Weights of a small segmentation model.
Data: trained on rendered roads seen from a driver's seat, with toy cars, trees and houses, 145000 training examples.
Rows from block 7 of the encoder of a small segmentation model, named by matrix and row number. Rows with one number within an expert belong to one neuron, the router's apart. Each number is 128 + 24 x the weight over its row's rms, rounded and kept within 0 to 255. All counts start at 0. Numbers have three digits each. After the name is the row's rms in percent of the matrix's.
After each expert's rows are labels from the 100 images, of 14976, where the router gives the expert most weight on average: "top examples" is what is common among them; "peak on" is the class under the peak. Only what is clearly more common there than usual is listed. The data: rendered roads seen from a driver's seat, with toy cars, trees and houses.
# router: router (encoder.blocks.7.mlp.router.weight, 32x192), inputs 128-191
# up: expert up (encoder.blocks.7.mlp.up, 32x96x192), inputs 128-191
# down: expert down (encoder.blocks.7.mlp.down, 32x192x96, transposed), outputs 128-191

# expert 17
router.17 070:142120157150146112100101140092111130100096105151090100133091124146102160153180155101167122146160169070127092154139125148114094158122154109110121104182148070124116141154140150103136134099085107
up.0 087:130127153110126094098128151132114147107185169110138185165124132123133112122139118165133153147117119151118177135112088114080164119140106133108120088103147089188159149116153155174103149098126079
down.0 091:155137120160136125114116141133134162132120156162089115147166121108144160132133101151130155135162137135098090118106132138136121120127122070133142155117146084165130125157126130139112178136134104
up.1 073:130108107123129140147137128107107112118116171133147125162071172137137144087133114141153129119106123165143149139135116107110107109110118174109151115105129196096135111123151116158128162115110146
down.1 078:105173125120146142098144130138141121092094125128108146137147210130144103124110132131130139161116120134168170130087165132126109088161094121109119107105138105132143098123124134084150131134140132
up.2 070:124159133147155124128104134089121109124123078107123108156088162088108118162101141160101095117100136144129119167118128121163118132132154152094147103147128145091123126101075110120127143119098123
down.2 072:129127118100150120143130122089103128096119121182132080135128130086147136136104159094149115126104146170109139098133109119106107098127111120089108159133123161124089136097106118144089100109103092
up.3 153:140133120175110074124136116144143105140079121124123106122101151144130135115138133161095118110126122156134157132126138137148085151131098156146118122121150145098147122127125110174149108096101127
down.3 134:122101100138129132122143095095107129143098140089103122127091148113140145085166206139138128120139176108122128130121121130155093140108140104131104120136142153101152126106143104157124139143159118
up.4 136:151115122144126094121141106132138095147086125117126086129107149114106128109157148132093117140135123148143162130124127144110067146122094147149145137147137158129167102126116104164153112084120108
down.4 113:105120107144138132111120102119108140124156140096084122138098134072149151106178193129150149140156158119133167134152139126168090123105135127149108106146147098116161096096128100142093154136138136
up.5 107:105172101221112130130111157127172107120115149161131164120155141141152108124084123166121093137139079121087140113111139142177143136129138096118133091131148147135137115134147156131121115137115120
down.5 104:102160149124162143150114160132108121111148172128104128156091134134116145107100140133130128104123140127155130108150144149175100085129145129161130073103170172125181132172120123192110136138146151
up.6 080:139137128101099151170163188169138137125128135104112109136146112117167142120067148132157095131117139116141087045084148101156145128102111157138151136124113124121127156130095115157146105106150158
down.6 091:134121133183137159139143120161164184106134106108135182084118098095201121100134119087115171161121104121157155124117109118187108122093098144144132091112123122128146087104110127126154126160137142
up.7 106:126138182137154077136129109154052122089155118147129107110092131163135153136200142111132124109177138130117114171152162169108152126117164097114124111124146084133124153148105150141144144100101133
down.7 108:138123086137098130119130146120146142126132124171146114162123147151109107160157118167146111105164122090100069162116123117139106122129154142155120131116110100111140157124113122108106174087097120
up.8 092:111120113151132107110111122146131133123115156130115082123105144152105129122142128135118124119131161152143145144178140150121073114091121134145124141159130132111152106142108120176184117107104106
down.8 087:156116142105110112096122094078133119113129114127127135090145139124129117139161175106134139098144138124127123118138107109126125118110126128166122170129131084100142082121123138162115181154135122
up.9 113:102119182108105086139131116124089108096141077135129112137111135171137143131189149127134123118161153096155111140141122155108147131121134068084111109138127079115117154125149135111103128143114094
down.9 120:152116075108125129151123147116130149174160106166167125143137160161096085175126133123112099125157177083085077139120105104151123146135113137114139157097123094109130122143101158116101115088114094
up.10 117:126135141089114090143121139137081152080113082117142108138115110174108150110158138097124124117170162113175088159134144153077149109108108070117113118173131085090113160138100138101150147109107090
down.10 124:146114074079135094146114112128138163140138111122129090146131171150107121157148114139139097119164167060123059136123128120124142139105151154125117130106132122087136123153140124104102125105140110
top examples: snowy verge
peak on: sky

# expert 25
router.25 077:143102139138153122119082106078146156143138155124120135142138128115105148176190183120149132172129162119155146134146133156062098148147105117139152149147128095134139155165116168117131133120111126
up.0 089:089124165145098135139103120154168120116139109101121087129140163145111148121102131138148143151165147123126119084127136129142113077114163136123150105144144150124101116149150142130096137136131128
down.0 092:152175107133105175132124116136130121124147142151164150154074109094148109124102131051136151142116145084098148137106125131122126090106171131136130122128118140108148105169103157134135087154132138
up.1 093:138133103133177114139121135149110123107098148128154119135136104110131111167153139129083123087116074126095124118157161138093133177144117098122163116124121160100093131160104133131138142159126084
down.1 099:161125123133149169145149138097144116160143120120137143188139113132125174141127143158098137146134127130153137141107115123154145113078113083114138177144117157102156117125097090152136096152147104
up.2 107:176119096123156137165139137093134127130123076165128153135131076135125136136151124118151148156149090162149140171062113130115129108120142159151147179124132120148161132122120125136100127132140138
down.2 102:167109120084105124144101044140130117119164125118079132110135137123115138126155160129131109102128095110145143161148102133113122139139109131148094123118108132105084117146106119090133142152154141
up.3 118:086144122170134121102097151134114088148115125111130106155122106089139134129147153125128134122150124115076156109159149105100112143169111104119131072121092119119114139103122121146106115136116061
down.3 114:177111129144147167102133135092109128164130144122118143195080142143138133140123124106126185111153127115150127113127130137159125101121134096110148119142164127111128137118122108155107086113093142
up.4 102:111107132151142106151116152137114079120111158111105075115138133094105120138112143135126132111134123132125137084122107122132124148100086116144087097132133125122137097168089144117155104160120115
down.4 096:107100107115137180102112176123139128119145115163140120144115137107122154102116128094162113127138122154131110147153166133159142186152124105141131115134138108099103097153081085137128100112156126
up.5 100:137128134165119086177153142128131163157110095156145118127135182108144113128142146118131151159120156131103113163111158145132135149135133145094167119101141108128130177131142148130141143097129105
down.5 099:115137117131145143139135163101147103169103119131162180138124094147169146123141102116116142139141139093141152120130132151113147161145085142125113143153176106103156138126153143128089141143097113
up.6 116:148106149148126135130071207130134072136086165122091089118105121088112131126110160143090152118150077123119111112142133105116134139096096090167121116119091141106127138161130112123138120180130096
down.6 109:101126135117143161122132132114096142169126130159131105161139140104109154171116121124152154111135113111101106149120157160152122153139097134121142128163123116136081125117117129074137105101177105
up.7 135:156154097123124189131161125101163139145140137147163173141127092110169148118158151113095128121116106151139154147139133158107126135159122120126155175131095116149141138102110140138137131117131162
down.7 122:157123150108114130113094114150153140122150128104060119112131188154129129137176162142134112107119098128179146131106128134146118117108127114138085120171131116145126117096143134135154140144096165
up.8 118:141116099086137150139145106113149194104161120121150163113140103140166121131179148134107119127132112138136144154119121160109131098134162123103126176132122123157173126120136105103139138119149132
down.8 112:159144171148108088101101095161124111070123145109067135125173157153113112116159158150124114144104091116158146148121102136131133125102132177121090140135138097154080162122114128127125121163104163
up.9 079:129140088132148111140143102111119126135173108118118139119115131174151129159176131111089131152105163179135142101130114146138151114126136109118144160149133103138156156118145126132100098155143122
down.9 088:100108179115139108115122148105135092158133151152154149112174112123087130174159159174105118126120115100113114166121135081109143160187093105102196132105163129158156128123136092113130119126164135
up.10 111:135115096082116116140140082108174157116127066147143181094155148122119144144176138107126149126106102114132144155113125168134145112133142146105148161123144147141161123133111151121130129110168112
down.10 110:168112129128111084096121095131121145136106141140117110128151139139072116120133184143145123106106107122151129165140064118125123109092122149099078130096146121129100146124151147073129121151114189
top examples: snowy verge
peak on: road

# expert 13
router.13 109:105135165137127117123153132125120141143113118144124100147091149095159163104155141127139134157091144162137124152105165094118147127111126170154094144134138165144144170127146151141123115110125122
up.0 072:110154089118149133139142119169101127173176104117173162095150127124166117117122086099120104162128127130134134105107126140150160135100117154124085142145109138121109167112133121090137110181107105
down.0 073:151101106157097095134101114122110137130098124133140103149110148120144072138124178111153102123102190125121115100084126150135102128146144102125126118131117115081140123117126133121126157113101178
up.1 090:124140121125101129131176111095145136144096145136087111187170135106126128139161119137132123124117130152133134120138100111067133136091128118123158183143116124105149110118108140135145135115125124
down.1 093:119134161089127162208147115136183111163087115132102182100138124129115156141133159103134157126139113157126123145120129098136180120115091151181110108163144127125158147163089111132125110083162141
up.2 066:179107112143135157156097111127144135134092120098134174136139138126170157133146091174133137100131076191142106133136152165136138076134116136132157129121098117152135118110115124082110129097170143
down.2 066:130093125124172140070105169107134155120121091111132130144122117133150142116167116139121140126119106165154099124136147103109127126112132101119167128144138138136101113157148133160136159120143145
up.3 109:165140142117096196122112134175111152111137134107110125141153145131132179151146107125136187144110146152160114123117122138129123125130159096103150100109107118136112139142156153129125140170137139
down.3 103:120142113180138159132163098145147125133132132106113125129102131143140122127101134115125208125123165121146118118129135158177136097150129132169135135175152110111124156136166124150130109118081157
up.4 109:109163134143125152162145122152163128154103147135119145069128075115146130144145139124114111128111146134120117116138154132129185122105088147149092123113172123120150137119097149079124046135121140
down.4 106:056138140110183096139164091107106127166100079151120109118141093092088154105149130069176143148125148105126100133093117156121110160133121191171141128117127158105184141131098120134134117109158147
up.5 081:159127073118136123129144125148119115101137146051130112149174137136128187127159139145124162153106126172169154135136128151105090132115153121116178092114135111144115113170114098155161120131162074
down.5 083:131140129146110141151149157136162148122084128148146109100116109159102155129087129110151147111111118136112120124155084113154118097103096145174093113152165191116095154119130133124109111131105139
up.6 085:151093162175174099131100101127109140151124082129137135136145098119132125135166080138133164147156132158187099116138118094107131108099104129112085112100095091103120123084153136087145110159114132
down.6 082:082087164171106174142156122146099135092105144129129134105116156110140153108114104130135165103119117110109129117139118125160114139173138107119099079138126122088129149143138133141093105079129158
up.7 086:118139140168135123114111153159113139137170173133115125110134120147152126130095138110127125092147117099155114134134110133145140151163119159137108094146097114131131121152150149109138121207127187
down.7 093:133081074100111169159117144152134095148143135121140151124147147143167077138151154102106127137144133108149164119116059140136121100132142059127166158137140104086131150126135184071129101123148129
up.8 112:138115127118112105137113129111102135151112096084133099148173136114114173111139090134132145171139155167138127135124118148117137120128141137123170174124136119128142140156145112116154092112146098
down.8 111:076158140167147150154137130106155147137104146147083126076109120116115164138111163115138125092136090162139135140126123085168129125123120171193101111149128153150121158138106113136130124145122159
up.9 109:133121184145090139133144101143126138125150136153166158093119148117132134131129100144143122142138115127124096126113130126159175094122159133119089104093133135134103155149139108102107116151164133
down.9 109:100122086138127110079144145193069153128132151089120103150100133086149117106106160109147146166106151117125140090099141143126107115120155133141108148136101138116154111137115159157126127169095147
up.10 110:114110136132135096144103135105103105139135106101154135146166120123141148142140119127112140139131146154150120107141114140105147119120134101095110127158132077081144139104135123085160088122115113
down.10 107:088134148120162153127158166136106141130100151141083129120097116094104152111128118100165164099087076128122134165111130103183125131119119153171091111157134149137146144142101130125143124120142158
top examples: pine
peak on: sky

# expert 8
router.8 106:093169138141123128137138163144121104169088097165137113094072101103112159108108152133125140103178163141135155107144155098160158158123122139101158147152116194108164136105138139114117106125111117
up.0 110:128103135127130106141101111143144127094101117131104091131112115114122140108174175098148132137134170082142112122163131154118092150105109098142104099145129074101114130136147100110126149119096134
down.0 124:128150137106140120180112080130178115184113127077129176123152109109097126122134125062087113114119119122089078126134131137130138116110118089093078095082104097118144119145103110095112108138122138
up.1 112:118132098124125106139112162186135130122146142144098107113142149156185118164139104202127143087135136163136170134148176120135149127143129129115152126139122181152152158106138140164144126161143120
down.1 105:115080076120129172142175172134091157103115154156165083126151095131141147129087104112167161100170116109139146117145116118123107149133123149171148146116158114123119145174141113156118142145148130
up.2 110:135129111147122068150148083168137164157114126133132111100085128053116092186145100165110142093151104139133116113123130095116146076118170161139139127126114141118136125094101129111119105164159164
down.2 114:086124105118140143112138149090059086164134131141136122126132118162118154102130148120115161103176120124112132089163170085141134138121128138158127140149142161106145165144139120162115090129120120
up.3 100:107091111133175125139153095096156088185103086131153120127107102011105121099160138097143127177123105144120137075117096103132151139162119118157140114125166145101159151078112134107088082114142104
down.3 098:104140168180111126076122113121119108152133138102085108117098124140084163113123150120121118080139121144125115132180125123143138146128133135149072118106145127116110151118153107110142101159134129
up.4 106:115125150142126124111124149114135100127151088126089110118157110145132128115146157119115078117146140129115140127165119107129133148193106159078157115112109148121149138093145178091151110093111102
down.4 112:136141162153129107145137131108144144093135159151119115150079152121156133116060111189100116138137103097123125157132097159165117149138147121120136103136143116128128146135154154058136132118130116
up.5 130:139135127144125122134069148127132131136148146153121111094116113137145168144130138082153094110136132092105119096151149157133138117140096088116086079126120125146089133153139105076134159134108149
down.5 124:144097125169147078130128092145174152130088097134123124130122124101170101184134187135129130165125147094140100155137136161139131139149113181099145116120143060112127143131109135125135114089132125
up.6 093:141128138164129157143104144082172151106162149110108142117140119126096114158092093145104139160097137110132108113145117127116160132112169102101103149128071129169124102115161149099140162197119133
down.6 095:101131090118110131144120128112104113132125140159169100080117121107153115134126150129128115118084124155162174075109112127143109153123107141159158149113108116110144130143130099158153126130082124
up.7 118:177097120147087132104121143087134107114127157130103135136166131140162153180153121170106116172138133174141173115149125119119162147172132136124171152127097145171118154141180174130186147128142105
down.7 116:140133137110132129134141164138070129102125127178145097091104130083129131146095148128186139131130173076135129085102118119179055149134126130123106112141149103143118178142124126148110133102132125
up.8 092:115129126116123056140135130169114119109085111101160131132112158174135125136150129170163133093103156162159145149129172119127078126126113115115125103132118138132128105121111133151143156111133148
down.8 097:118090110073147138141173167165132151133160165114118123177151137156162081145130102083145133120132155121142130091124150139120136112112132124157107132127112124146083121176122129133135132172159166
up.9 084:161147122159153137105094149082150154134109115155111133069133104084133143136113119122129097146100114135103119122114131130131140108108090111125086130103096084158137141098139115120127138144117146
down.9 081:107153144138135127104124131136129110154116135165111166099156135127140173148172178100196138141087105142119163103149137136113133104166133195135097129139098094137142119138121151135124160115145147
up.10 071:105145133167121102146121127144120140134097109079138091108064096166130104120129104160103140079124135115151136152136179101121136100124136092110049116128124160065108094089121132147133138157123117
down.10 073:098072111146148125157123141130086129162178133152133141118155112180121118118147115138053127113112130117106120154117168125135192128095174100142123153094154135121119158175124158098133131128094126
top examples: snowy verge; bends right
peak on: verge

# expert 1
router.1 086:158152147129133083107097135095146148152143151138115142146109153128093142170168166116142117141145156120145145141137119153084088129144122130132111162142087106171137120164117153134159171108104143
up.0 114:114134137140143149084151093167116146097139164125129155098117108108134123117056101106160126096146173108088147150119103125162150145169130147127145099137125120102121158136119150130105149117085216
down.0 108:141135159177130167112136125146088113140128121148094152108122140147130109143099123155116118121134154095122083132142139120135168145107173088169135104177144115103115126115145133102137131192129109
up.1 108:129138126128141124099170119102086140129140089150119125147090100114130101097153139102123123185121168158127115104087114106084141116169122133118111137103080105158126110136104158132134110132137108
down.1 107:158150088145113129080134090124147167177127171157133118111135074111103108121164154101131118128140106163126138151149126107083138112164131113124128163136131145147137093167132169126116111118125151
up.2 089:110130142120120111144128097169141157084105121160105079125117104134056051080090131126141144152104156089169103110103122147149128119112108126143119100151142109093130139123149105116144132136138150
down.2 083:113095136135129131114088117132139095103124109149129168110117151098119130106137144119127162067116124116081126121118098176130095121118151154136117139133122107096087174124133094144166156120140141
up.3 094:111108129125155130125150120151155132091087136141104098093081124091100141190103095113150141167159141057136110122146119161129153128108136172128151138086157096101083162141110132115142137128130155
down.3 091:119129170151101138141157104110128131101111152160118108147156174100070119130149131127082133121130134133151152133146139124174077155129127112141151106141169126141146133155080120153122142155160121
up.4 090:172094136137109120130123124144121138107109088099153079116130121107154134157171146163123115100197234117138156148111152090137088112120117127109119129132146110135094137101138155121170115140145130
down.4 097:116145118141119128146128167105164122109099091110125136092130129133185150116155155131148153150109117125122127156139097133126159094142159138111146119146103141104086115144126092124160132138145160
up.5 086:135126128110151092093147170157131124121170172080134122154110096132137102149110131091169171105103115150096131100142166123181131111160152159163126124124109131096153137092115094132138135214111119
down.5 086:140104153176119100144148133104135089108139114126106167135116105103133109118106135095145165155113124129124123103125100131126119142119108100140102160162130127148154138147163181116152155125149133
up.6 107:144115102161107121117098166116126134144133132156101114139120087139132128131165164152116078110144108160131165166135143110104090116192098118150113102113117114160081105145118073132135151121068152
down.6 102:140163101157151145189135173142117132156114096153128115105110127095105177099131105116103144131118152108141124113108070131118132117119114095130148166130063114138135130125173119096122132116098099
up.7 085:095100129153109112106174094158152150108137143132135101117141112157103116126121104094154106138147127106100123092127126154097117127160143125115172056126116163121105123127126144135084115141121144
down.7 094:144151141132143118104134106107108125132126106126126118149086101128116146126116134135144116135102138123166127098099130146184132158134180082101094126132142111093089134115144188099114117108156135
up.8 113:091108136132127112125127120114154112164119129103137104166113174114118123152077106113149109146169139079130149112141108128139110139096089141123107153138154127146105135128156115141187160110154140
down.8 111:103140138119121117172108120117114079133087112147094143143102146140157134141167128154117124151140129104135142186126152090131113152108165120155118111134165134122165133116091087087142125118144111
up.9 082:115143129146155133118146164142119135124097115154120149143090140098156116122130095121119117139145071169097131130120112134178120120100121157158110139101135143132138173109121156118120094123121140
down.9 091:118144107117124160168132159130118105139155108161114134117123104120126101133146072119114132111095125148123090107155145154107108094069092092144129128126103098192128118125081169134152174138133134
up.10 087:117117105096128123155151135128124147122170153163127136135091106091148149126067141098120135121102171147089139122139159135139124154104084095112093143134125120103135157131130127118099085152155137
down.10 106:170122097137118148091112134141128152118110120091146168118169147157102132140132096171108171089110154112117119145164125135125125126092126175132119126148113149153130167114136099165149096152142154
top examples: solid white line
peak on: road

# expert 29
router.29 089:162108136124118078121110091106144140128093106139112146127128171130105121175172169127154126152126152123144133161096127157089079137133131123151142157126142111121131106165116134126146170135131161
up.0 114:134056091147165100101140141142131142129133134131100104143103132099154140143118132125177129100181126149153155119102141129153138159131126114130150129141100096097161121131116124144078115148107161
down.0 104:157149119097147161143110144163133122133114157108120114093105130138165103144118136144110134133145108157146111129144133113116130182133154130112093113086096126142125105120079109092125090175120155
up.1 091:088113095145132112150129126118101123140128110114105111104117139134101084142156122124142160128213138136124142173097121144120136140114144095094151138159141098109110140129140141106122115117150101
down.1 096:129146133085144145109122121087091141166145122096145138130108124105114120160129171150175132092133119106146131110160144145130147173150136112160090092117099072144154160092080130130112123090137130
up.2 108:116144141130151128117135166141100140111180112132102127131110125132145167124083151092127131116176097143148044148086125131130126166084111148180090146162102098158120110110189131114158133141145084
down.2 106:128114134140121139125127128139132105101116170118106111124073160144126168138097199144102168107129147122146145130132148098129088166144103124137132098165175126119125140124111122083113110113081126
up.3 094:111145150116160098158117102133155125110109071143142115114114112072128133085144155102125129125121112085108118138138121138129068114128176101126127140135119167092137128120096110137128114136140172
down.3 097:150120167168123122123112142138141134126109123138097111126112140178125118123178145131120115127132136141127104157098113126137102136146149162128137125119128088133130157111133096131100130104137086
up.4 118:139133085140131180145144113179156101140155172108134117106115123135130128114178181134095124085121102114147115118153141108071138154118125098105091163117132117168128140180137125139104168121106126
down.4 119:104102075103157084141139120134125143093136169125083155130125091136151130160116185161123159131147136144113086126132141116110144144127126161141146129094126117106114129149093126127098137184130179
up.5 096:103139100158152089134106118102141159096130172085169151109100128098094103142172111111124117166113125100154123098143092133095107121099120193121116110091095132137133153092137117104109142107121135
down.5 099:131094087148111126138141161111144147091161119172159106146148143163130081163147119110151113141116117131085153135087120107111156135187163122147117126123122087195146096124111151109117140102127128
up.6 097:141138127138096120106170157130075138078138119138156153093101120139123114131097126162118148133151141150128123132118121151126176105104096155117126116119119170164088112141140092135123122102118117
down.6 095:130125135116149124088101158139099104141162146085159124123154128107113121128109145106183133144110127102090114154159124111140127157143115135156105103167137103148143158090081156153119133142121087
up.7 088:139089154143121152144103123132112097118119142162138087149141151157172085086092095127119138138097103097124113128108146113133114099110146134135142102130191119135114127128133130123121148153092162
down.7 093:163174158138095160118121139157097147135154110120111122117155141112131113136113139111061166146163129143101107141143149115110150131116171102149121124146101109133104129118134150140080104157120139
up.8 092:137110121118151096125155137154105117083101160142132140114141101133066109152141077151129135141109134110120166095107090122099129113159133155117114106113169112129112123113135103120129101107162115
down.8 097:157064118122122090167118126109131143101123114142107120122162111123101142123108111139148109175154129083091114165072050177126115133128148104109136157120129126128116142102134136138089187125116104
up.9 099:141148112111084133159145148135130085141097147095135141119109113154102125119091148157113105154100162120140133102126135092147112109112143147119151125086158162090143139141166146115129131090149116
down.9 107:166175127116066121136124125137072117149164130133112138072108154098104117152154138122122126132132124107087122088118127115145163122047166154162110095192111120168144155118131136144110143119137061
up.10 096:134100133131131116103175143113082143137107096131130137163144127133134154105105110101095115168097156159164144100077134170126175152128094128187125118132105090153112130148126110140103108171125138
down.10 094:139116117136146134117099109160113120121161168090125129111128152131089144135132112109131131108150177162125122144127156093118125145198132117165116137139090122132143140118152085122133180146127113
top examples: double yellow line
peak on: truck

# expert 21
router.21 113:078141109165152181132177120141119114100142118133114172148174140142168140124111150143094153109137154151166141110120119088149143142099164141135131120160142132085131127090121156157140104168145137
up.0 094:170127167140089115104074134156140130104113137109109089107114160153099113089115157136104118118158118133123112181135181150132130138147137102075130144127101128144126147144130103096164149118114115
down.0 095:153122158120101107109138152150123151106175148133099133136143135169100158149108194133120119167122135139110105159163162142150195144153116101168130129150166089171139159142130140107122114160074118
up.1 087:173151139082079106142146164174108144125147089131171103096110140114100136134126134106119114143182152126148155146137120136106129112152136077091096129127090110128090118126157117137110163096116106
down.1 086:154150157147137111097149131141095137067117132125109100122140130195098102117105104139119103099082116174131137156161094081078160141103126159106140095121119165084061116126129142096159149149096127
up.2 106:110108152111123126102107149110116079147126125111103056082155109138117142133106124104166144120140156086138162104166130116135153135132109129128117141133187117106119150136167123135179137150146116
down.2 107:144128122084140173156125205140102156138105134164157119118135146087149106109103123153167127112112132130141140138109129114143084089104118165106130131150114168129090127159103096136146127111114123
up.3 098:142172134108108165143087127111130112142156141155140145098150120147160130125102162115136099113156139155108104151178146149148142144139106116102126119135126132174099116136138080112123129140117092
down.3 093:158178109127096171087136126147097113092123159131133132130111118135138170115073110140127144117152130111199145111094123096170122130110158093146165162145151169102118152125131119143154135144106127
up.4 086:111134145100136115158142136071124139119118130137195179165160107112144115168124107164116135132080132136089150126104110115122102145131137169112142143130128136129131145125129134108115132139144114
down.4 085:064086145072144136148073115099174104185126131083121152142110152117118139127150099101144136134174112110124124116125156120160137099117128118133113146161136154141125103106128131138122139124162119
up.5 127:109119134175114124072148146101136098145131151100121109138168106128102164135132113104137138174099130116122141141113117145119155138139109167164116177123134110122134140163149137139199117135156152
down.5 126:116135090103104151139121183084115102154134113134204095101139109110149146087119121141159130115131136142141120122104138141133112120125113151123145145129096199105142135154168116172153179108122120
up.6 091:092151136103100144149109146161112138085130138151159188159141160141123109113103126137117113137092115099109110115122091107108110115136161130086119069122094163130126112154106156137056151134113131
down.6 093:108089112125146115121140078149122156147133126117134146144142161103141116119156135075131173149128121171121159160100124110121102112141167186104126110106129129130132102104135171117138157102150134
up.7 094:145096083109145122110122121134107096150156157126093165095105114127133130162144158183135152123148114134101139140137130150144135131165135115192129133140167089154165146131103130135108075152144184
down.7 101:101122154105106165169163113178120094095138103141123085127103149118129124120118156160128122189108167102106109089163078159138135122109119060099109145129158097167130137127134134136117137129149092
up.8 124:106098170131156135149132108113162144160148114160122101105130117153123083160130115144147108137144115088132121141128134156122095131125098155117137139139194153162157140117124126113125153127149107
down.8 123:147125157103114102142107151156156155099126154099103106182073167125132086159121131135150110145148141090123092129144151141129099149116099129105124143139154158163097141160170149073115129108124124
up.9 092:084111188141146105104109132099125153116165137136163129153121124160112073166131115099114117114124107065085118147121147119111076140123135143110122077135119146151120161155124150119127168156116109
down.9 090:129130139142130095115133087102122135160139154084090121165119137114115149149132161121118127157166171101103109162126170109099160130134115125133141116141145113161148131128134160093145105076100138
up.10 101:099146176130128156178102062135129163118117105155162169163155198132134118147132113160137149108127112106159134117100128138112084102117137106118143083121154120102114129142102136115094185136128111
down.10 100:100162135123156159146120094105123126157171122136108133123166139136146134148120181097170164128169149156130144175113184157145132086112165126134148115143138092150158126113128148131135145110150095
top examples: bends left; snowy verge; vehicles: zero
peak on: verge

# expert 28
router.28 103:105153180142098117123138105128143147142154099115139127163103122142113106090138147075132099147152150105117112122100126142152138159158134134101141111157110094111111152133149098098099100104110091
up.0 085:117124177142169070143129132137136126134070091102108131132110132149120131115153141187135148092111173148151133143152147129102110137144104128124140051129106131107155122094130139101143110109150150
down.0 092:097137170143110115113115121097100129073114161183104144165064129155136121150115145167142125163098125106101069131102150130101103160164174076161156133124134088137151156138120103131122168123144157
up.1 075:119107144122132139122098151117120143161120144137147119102153154113170150144163139182080123098130068135157138094152108116085112148112107131110129080152126152134104122139100158108128131135112134
down.1 075:138079142156120118121090108153157157051127084176090093132134126164118154122103134132120111110119106156145131146159114129119147137103112112142138096103105119106116116118099136116172110103137132
up.2 063:174150131130158107178090156157135132146132133132103117117131122145134104145068044146137125151125138132152121097126106115133155139123155089110116071104089121147120147122116153060147152163147185
down.2 072:117106103146120165129124152165122161118140113164127101105167095108123104118157127122116103087150138127086112121141183111128131127132102151107101098155049115136101117074131127123137129124147110
up.3 097:107134164113124118091177123114115102109146119142098110167155084171129165126071143106107151146132143156128110117128158122163164130118107135104132169130181137142135143125144131155113070133150111
down.3 096:172084116081152118158145106122112119104125152124115103134136112131125105126137134107131142130106178111163116122126128114144134117142115108137117141156172128136144119139089150153107151143122144
up.4 092:061156158155126106128120101104144166146141124142157125154154131170120105158098146138134093111130113052139105163117125167162136137128142146132139120142146117123094137153147117109133136131086102
down.4 100:151099083125157141150159095125137104171141164109144179115089141077141172167108159139108134181127151118096136129109172114123171086132145128127171137112104139132172133151156145073161085128142126
up.5 069:167153132087122166129115177143107127122108131109122138116177145120133122167129154126094096139049131124089120104138113151127080101120121102123115114089087104133061128146100120145118109131097114
down.5 067:112132099145095135114113111134112134188122120110167105126159162130126106096124087126116141137129154091132159085130097109153091143086102167085105151155153137121139149104123133140108157117121148
up.6 131:094134202162139118135150126149129113100151098177065109141127145140153135135115174103145127116183134116117094138125122128159166144157122116132135124105167103151097155130148118098107139121149115
down.6 127:144140100114140148187184108141121112157136165117147128137120111128144149141134165167119173166128126122137144115122143133109166106113137075169138162120129113158164132195133119115096091164125097
up.7 083:169108126129108100122103165149159109083110121147092123113107152142144114199092088141144106116100112134128130153148085120136122084136133139137156120078135123142108085132143127123121135122115147
down.7 084:085109159131102109127130159152163127098093078110101141108158100174116131124145085099146087089118154129088127113141116128120107165144143135112108123132096122112080097088136128098142140101135159
up.8 159:131132210141133120110162128143113111095133098147090095161096124152145143114117161112124156137179120127106104122136136120166163145169113100135153121136169140133117151140154108113089118122135112
down.8 145:144129076056129126163144105133116119123157153128128098134111100129129146138139140155124146181122130116121146130124164142123138111127132083174123165121162147130138153168138132164121094162155133
up.9 101:152106158074111161090155132137135076101127111134108108139127120132149149121110141115128165161177154148128120118147150169133163121132106101114165162122173103141101134143126133150098125095153077
down.9 098:152103094077127138160148120120107125122146096096119080109146129124101124126153140121144118140102138118155159152130126138103114113137117077189112143112171145122128105158100096166108108177153124
up.10 109:150133180145129116124141110168145135093177083145125104122141086133132124135151160110138079133173127126095070153103174150175189159140125154118138128146125090149066158129125118103122128139135106
down.10 110:145135106112139124166140136117126156160148142096158142142121131113161165142153191154114157192130150108131147130129117138103154100102147111094114152100127125124185135167165120131129122158138124
top examples: sandy verge; bends right
peak on: verge